A small class-conditioned image diffusion model, trained from scratch: norm groupnorm.
Rows from block 5 of a small class-conditioned image diffusion model, named by matrix and row number. Rows with one number belong to one channel. Each number is 50 + 12 x the weight over its row's rms, rounded and kept within 0 to 99. All counts start at 0.
After each channel's rows are labels from the 100 images, of 14976 (inputs lightly noised), where the channel reaches its highest value: "strongest on" is what is common among them. Only what is clearly more common there than usual is listed. The data: pen-drawn characters of a made-up script with 800 signs. In brackets: how many of the 100.
# convs0: first 3x3 conv (model.enc.1.2.convs.0.weight, 64x64x3x3, each kernel summed), inputs 0-63
# convs1: second 3x3 conv (model.enc.1.2.convs.1.weight, 64x64x3x3, transposed, each kernel summed), outputs 0-63

convs0.61:45 51 54 65 74 33 43 41 47 42 48 44 59 67 49 65 69 50 50 63 52 62 82 50 56 58 32 54 55 66 61 44 55 31 54 44 61 51 45 64 50 45 51 59 29 55 44 40 37 34 44 50 61 48 48 48 23 30 39 73 33 51 66 31
convs1.61:50 52 30 55 34 12 52 38 44 41 38 36 53 50 43 41 24 38 41 33 51 53 46 38 56 45 38 30 63 60 27 40 52 48 47 51 45 46 56 67 46 57 42 39 43 43 54 51 55 69 55 72 51 49 60 53 73 45 49 49 51 55 78 34
strongest on: dark on light (99); one stroke (53); only straight strokes (34)

convs0.26:68 49 48 45 64 51 48 40 30 47 53 50 34 56 36 59 39 44 47 43 46 66 14 47 55 43 57 49 47 28 48 45 60 48 50 38 24 61 43 43 23 49 37 43 46 30 50 49 46 70 50 46 64 35 61 63 57 53 53 66 69 70 38 37
convs1.26:39 43 36 56 31 71 46 56 57 43 59 58 34 41 56 51 52 41 36 59 39 48 48 32 53 44 40 33 35 57 61 25 25 33 45 47 39 41 68 51 27 34 51 41 48 45 40 45 42 42 48 55 44 46 46 54 40 51 48 40 20 51 17 38
strongest on: dark on light (98); thin pen (69); only straight strokes (37); one stroke (33)

convs0.55:42 57 47 53 76 53 51 42 49 62 48 65 28 36 44 54 50 50 39 40 33 78 49 58 37 56 63 35 52 74 52 36 53 57 52 39 27 54 24 31 38 51 48 44 35 31 47 43 44 72 45 69 54 43 59 57 44 48 51 71 46 46 33 59
convs1.55:56 80 64 21 29 45 54 38 61 62 52 64 54 55 58 64 40 64 27 56 47 40 66 44 59 67 50 49 55 51 52 41 65 56 49 33 42 65 54 39 37 52 43 52 34 51 57 69 59 48 33 37 32 44 61 41 43 60 59 35 42 39 29 44
strongest on: dark on light (85); thick pen (67); one stroke (36)

convs0.38:52 87 40 39 43 47 94 41 36 53 39 50 47 37 45 61 39 44 55 46 40 51 41 54 51 53 44 50 84 56 38 37 60 48 61 56 60 38 39 45 26 48 50 42 39 40 57 46 39 49 45 58 64 39 52 36 55 63 46 48 38 55 67 54
convs1.38:66 43 60 70 56 58 35 71 60 62 60 57 57 56 56 62 73 62 72 64 40 56 74 34 37 56 37 71 54 62 63 47 49 55 65 56 63 51 49 50 56 36 52 66 51 69 63 55 38 51 44 47 66 63 58 59 27 64 65 51 58 49 63 45
strongest on: one stroke (100); dark on light (77); only straight strokes (62)

convs0.60:41 55 45 41 51 43 49 48 34 45 36 45 48 38 39 49 37 55 47 27 36 57 50 41 63 52 56 69 55 41 47 63 42 55 38 36 41 63 54 39 32 41 41 51 61 27 56 58 69 23 37 38 57 40 32 68 59 61 71 65 35 60 21 47
convs1.60:52 41 46 34 53 45 55 32 44 55 43 50 21 55 59 32 62 31 33 31 33 46 35 61 61 37 31 38 46 51 30 34 48 38 54 47 39 39 31 52 44 49 60 34 40 62 45 42 44 50 65 61 37 38 55 30 55 35 35 31 44 53 32 50
strongest on: thin pen (75)

convs0.4:40 30 62 41 40 16 36 59 57 44 61 57 60 63 55 56 64 42 50 77 49 41 72 58 38 46 45 57 47 46 47 53 26 44 38 62 30 31 57 53 49 35 55 61 47 50 37 50 69 53 59 52 60 52 54 58 51 74 59 36 40 61 46 70
convs1.4:28 54 65 37 49 27 48 13 45 36 32 48 57 54 43 43 28 50 42 54 53 32 75 52 44 61 51 50 43 55 38 57 52 22 54 44 30 40 50 59 50 58 40 47 51 44 70 50 49 50 50 61 35 39 55 47 39 61 37 35 47 48 56 74
strongest on: dark on light (100); thin pen (61)

convs0.18:64 41 53 47 29 37 59 34 43 48 32 61 75 59 43 54 48 54 48 54 50 59 50 73 44 45 56 58 50 42 44 67 58 54 45 36 51 18 53 51 28 39 61 53 48 50 60 30 26 55 56 26 23 58 66 65 64 60 44 57 49 58 46 45
convs1.18:29 22 70 49 40 57 41 74 47 44 54 44 40 48 52 41 71 63 65 41 52 47 58 55 57 52 65 71 45 41 75 60 36 60 40 51 52 36 51 42 53 38 42 53 56 38 50 51 50 47 53 51 83 55 31 71 41 54 69 35 56 50 66 52
strongest on: dark on light (100); thin pen (98); only straight strokes (41)

convs0.44:58 36 54 54 53 52 43 67 65 67 63 58 62 56 53 49 60 61 47 53 57 52 51 53 58 53 61 50 38 53 46 47 55 50 63 62 53 00 53 48 73 58 48 49 51 61 59 47 46 54 50 52 65 40 40 30 44 58 52 09 48 50 55 39
convs1.44:70 68 49 57 73 63 34 41 37 48 48 50 46 55 51 30 57 43 63 60 41 56 46 58 52 50 59 41 25 58 45 45 63 51 55 29 42 37 55 58 59 66 61 56 29 53 45 34 39 52 49 42 32 26 62 34 45 35 29 37 49 26 38 60
strongest on: one stroke (79); only straight strokes (77)

convs0.37:67 70 36 58 26 60 67 61 68 64 54 60 64 45 59 61 57 66 56 45 50 57 46 60 29 32 37 55 72 67 57 45 51 59 45 63 48 29 61 34 62 56 46 37 41 44 58 43 38 60 48 60 61 60 62 40 50 70 51 41 55 47 72 38
convs1.37:39 34 39 54 62 78 41 54 45 37 36 50 56 32 33 62 37 40 26 54 55 55 35 43 43 50 47 59 29 40 47 28 43 38 41 48 69 58 57 61 67 53 52 46 34 46 50 54 70 38 49 46 57 37 36 40 45 29 50 72 45 70 40 62
strongest on: thin pen (73); one stroke (30)

convs0.20:49 59 40 37 66 39 52 19 35 58 41 52 60 38 56 32 33 51 50 43 58 59 39 58 39 24 79 55 48 41 42 54 72 57 53 46 52 51 71 58 25 52 68 49 50 44 56 44 33 56 35 58 49 30 66 60 34 54 45 66 47 53 49 54
convs1.20:63 49 52 67 54 64 49 67 55 72 61 59 52 64 53 66 73 67 61 64 55 51 80 43 46 71 59 68 60 60 64 52 58 68 66 57 75 59 48 51 52 55 55 62 57 57 53 66 49 63 47 52 65 56 53 59 36 76 65 52 61 44 47 57
strongest on: one stroke (100); thick pen (69); only straight strokes (44)

convs0.6:64 48 64 56 74 54 55 44 40 49 48 62 23 58 63 55 66 42 40 71 36 56 65 50 34 48 65 38 52 48 48 50 63 33 50 34 51 62 41 42 42 42 50 35 40 53 44 37 30 46 52 42 38 37 73 39 63 32 35 74 51 25 54 50
convs1.6:43 56 63 51 36 59 51 73 50 60 59 55 63 54 61 66 65 57 54 61 43 48 69 32 40 43 44 67 46 50 76 49 49 56 65 71 74 50 46 31 43 47 55 60 70 62 41 62 36 50 47 55 76 70 47 52 26 69 63 53 54 50 50 47
strongest on: thin pen (65)

convs0.43:59 48 53 65 22 41 53 55 62 55 62 50 49 58 70 33 66 56 52 62 39 29 56 60 53 44 31 59 56 57 65 42 74 56 63 78 46 35 68 55 52 72 59 63 50 59 46 63 33 54 58 60 67 43 60 57 46 55 53 24 51 44 48 47
convs1.43:62 56 60 64 48 57 46 49 50 62 46 37 72 44 41 39 42 55 74 59 75 55 44 44 39 59 67 60 54 51 67 75 53 70 45 63 57 60 69 48 46 59 53 63 66 53 63 59 59 55 28 26 62 63 45 66 60 61 63 63 63 36 55 55
strongest on: one stroke (34)

convs0.46:41 72 46 44 27 64 84 56 50 55 62 47 57 43 54 65 52 61 42 42 43 58 33 49 49 35 36 52 75 59 41 35 72 40 47 56 60 34 52 42 39 50 49 25 54 38 52 38 43 54 54 69 60 59 50 30 65 54 56 45 61 57 73 45
convs1.46:49 16 39 45 48 63 54 72 46 27 39 52 31 30 54 59 53 37 32 52 47 59 21 48 43 40 50 62 37 40 56 31 33 44 43 67 67 47 45 48 44 39 52 26 48 56 42 48 57 59 58 48 73 49 42 39 51 40 44 63 48 61 43 43
strongest on: thin pen (76); only straight strokes (56); one stroke (51)

convs0.31:39 60 32 30 67 43 50 25 32 34 43 52 29 35 54 50 35 50 42 47 63 48 37 38 45 35 72 35 52 44 37 47 68 53 55 46 47 67 51 41 23 58 56 34 53 38 36 53 46 66 63 56 39 35 60 44 62 50 39 69 42 37 55 57
convs1.31:42 46 69 63 47 64 46 74 58 56 48 47 64 50 52 64 55 65 63 50 47 55 75 40 45 61 52 70 42 42 73 66 32 59 52 59 62 56 68 56 42 38 50 62 69 57 47 56 51 52 34 48 74 70 37 63 47 74 69 50 49 57 35 56
strongest on: one stroke (88); thick pen (71); only straight strokes (51)

convs0.5:54 39 71 51 46 29 42 57 54 41 58 65 63 68 61 63 48 62 56 60 41 50 83 61 38 69 38 66 47 60 58 51 52 43 62 43 64 38 57 64 56 54 64 70 58 56 51 67 43 41 48 48 65 41 34 43 38 52 40 33 39 52 27 70
convs1.5:50 58 63 30 41 44 61 46 64 43 35 64 42 66 51 65 56 57 47 30 68 37 47 57 50 58 55 52 53 34 50 66 60 48 48 52 48 46 40 56 53 38 50 36 52 64 86 51 56 42 64 48 44 49 43 44 65 42 34 58 93 64 36 58
strongest on: dark on light (79)

convs0.39:56 52 55 46 51 66 19 48 50 37 36 23 35 43 41 40 46 49 48 46 37 44 44 45 35 36 64 50 37 48 58 68 32 47 29 49 41 56 51 45 60 42 44 44 57 50 68 47 57 36 53 37 37 61 54 71 70 79 72 57 44 31 49 50
convs1.39:53 48 40 60 22 50 74 39 58 62 63 56 44 46 41 33 63 38 46 51 50 51 41 70 43 47 31 46 51 53 36 40 58 62 61 58 60 60 47 38 52 66 55 50 50 52 52 59 44 45 70 39 40 40 59 39 46 18 32 57 25 39 25 33
strongest on: thin pen (76); one stroke (42); only straight strokes (38)

convs0.52:68 41 51 35 68 48 53 39 33 39 34 50 58 36 32 48 32 44 52 44 51 58 52 53 41 47 84 46 51 43 38 57 56 66 43 25 48 66 49 38 35 38 53 52 47 41 55 52 41 60 49 19 39 55 70 67 57 48 27 67 36 39 55 51
convs1.52:59 50 57 69 73 61 54 75 50 63 58 62 61 58 60 74 66 58 60 66 52 73 75 46 48 57 58 63 62 54 61 52 54 63 59 60 58 65 45 49 54 46 54 66 66 52 51 67 45 71 45 47 62 66 52 62 46 73 59 66 59 51 41 59
strongest on: dark on light (95); thick pen (63); only straight strokes (35)

convs0.33:50 76 52 56 38 28 84 39 38 45 47 60 52 54 46 68 42 39 30 48 41 53 55 48 42 52 45 46 87 59 35 49 61 42 67 46 66 47 29 50 44 49 60 43 43 53 58 47 41 47 38 51 47 38 43 36 51 44 26 52 37 53 72 44
convs1.33:22 24 65 27 55 31 35 25 54 44 48 39 28 74 39 72 37 50 39 41 55 34 67 36 51 60 46 31 43 53 39 43 50 44 45 43 42 65 62 60 43 56 42 54 57 39 55 52 41 56 55 55 65 61 61 51 58 53 44 59 47 58 40 53
strongest on: one stroke (55); only straight strokes (50)

convs0.32:67 55 45 37 32 64 60 47 60 54 62 53 57 63 62 70 59 72 41 48 66 62 47 56 28 32 59 51 66 50 58 61 69 39 69 71 55 26 61 59 58 57 62 42 52 70 68 44 38 58 61 46 58 36 50 28 46 49 42 35 45 47 45 51
convs1.32:56 33 53 48 51 70 41 50 55 40 49 53 54 49 38 71 54 42 60 72 56 51 66 37 49 54 60 59 29 50 62 63 34 64 53 44 58 61 72 57 81 62 47 50 59 49 62 49 60 41 42 39 84 64 66 64 64 51 58 57 56 65 54 68
strongest on: one stroke (70); only straight strokes (44)

convs0.19:65 51 51 50 51 56 56 55 51 51 56 54 52 35 47 59 70 52 48 50 33 75 31 50 34 41 54 36 27 54 57 37 47 61 72 61 69 37 52 41 40 63 50 43 52 72 48 22 16 68 62 46 65 60 63 49 52 54 49 55 58 49 47 33
convs1.19:50 49 60 70 40 70 49 83 55 48 38 62 61 42 50 58 59 57 49 44 61 69 65 47 57 56 49 74 32 54 71 63 34 68 41 58 65 51 57 54 49 39 47 57 67 54 54 56 58 63 46 34 65 71 38 67 49 67 73 52 53 59 50 53
strongest on: dark on light (100); thin pen (94); one stroke (43)

convs0.3:49 41 47 75 48 68 44 57 38 54 54 53 48 48 58 63 73 64 70 38 55 64 28 37 46 72 42 66 35 38 51 54 45 76 48 28 75 43 47 56 75 31 37 42 53 62 47 51 45 55 41 59 70 53 42 47 40 35 52 50 51 57 47 51
convs1.3:39 42 56 43 47 50 51 44 65 41 36 51 41 49 53 70 32 47 28 33 48 49 18 38 42 48 35 44 15 42 32 38 41 41 49 52 60 42 35 55 25 58 53 34 55 49 45 42 42 48 38 54 48 44 36 43 49 30 27 57 63 58 48 64
strongest on: thin pen (67); only straight strokes (45)

convs0.7:61 51 62 50 56 67 55 71 49 52 29 58 59 53 62 71 63 45 34 39 58 54 40 40 29 57 34 67 29 44 64 44 45 50 50 39 70 36 60 61 59 51 67 43 56 60 42 54 14 71 46 53 55 72 41 41 35 41 46 54 57 52 45 56
convs1.7:51 50 35 49 79 66 53 35 52 56 45 41 64 18 55 62 51 43 41 46 50 09 46 45 28 50 59 53 44 27 45 43 56 35 33 36 67 68 46 39 57 32 44 45 43 44 56 69 47 46 56 48 39 56 46 39 56 47 51 61 52 61 55 47
strongest on: dark on light (93); thin pen (85); one stroke (34)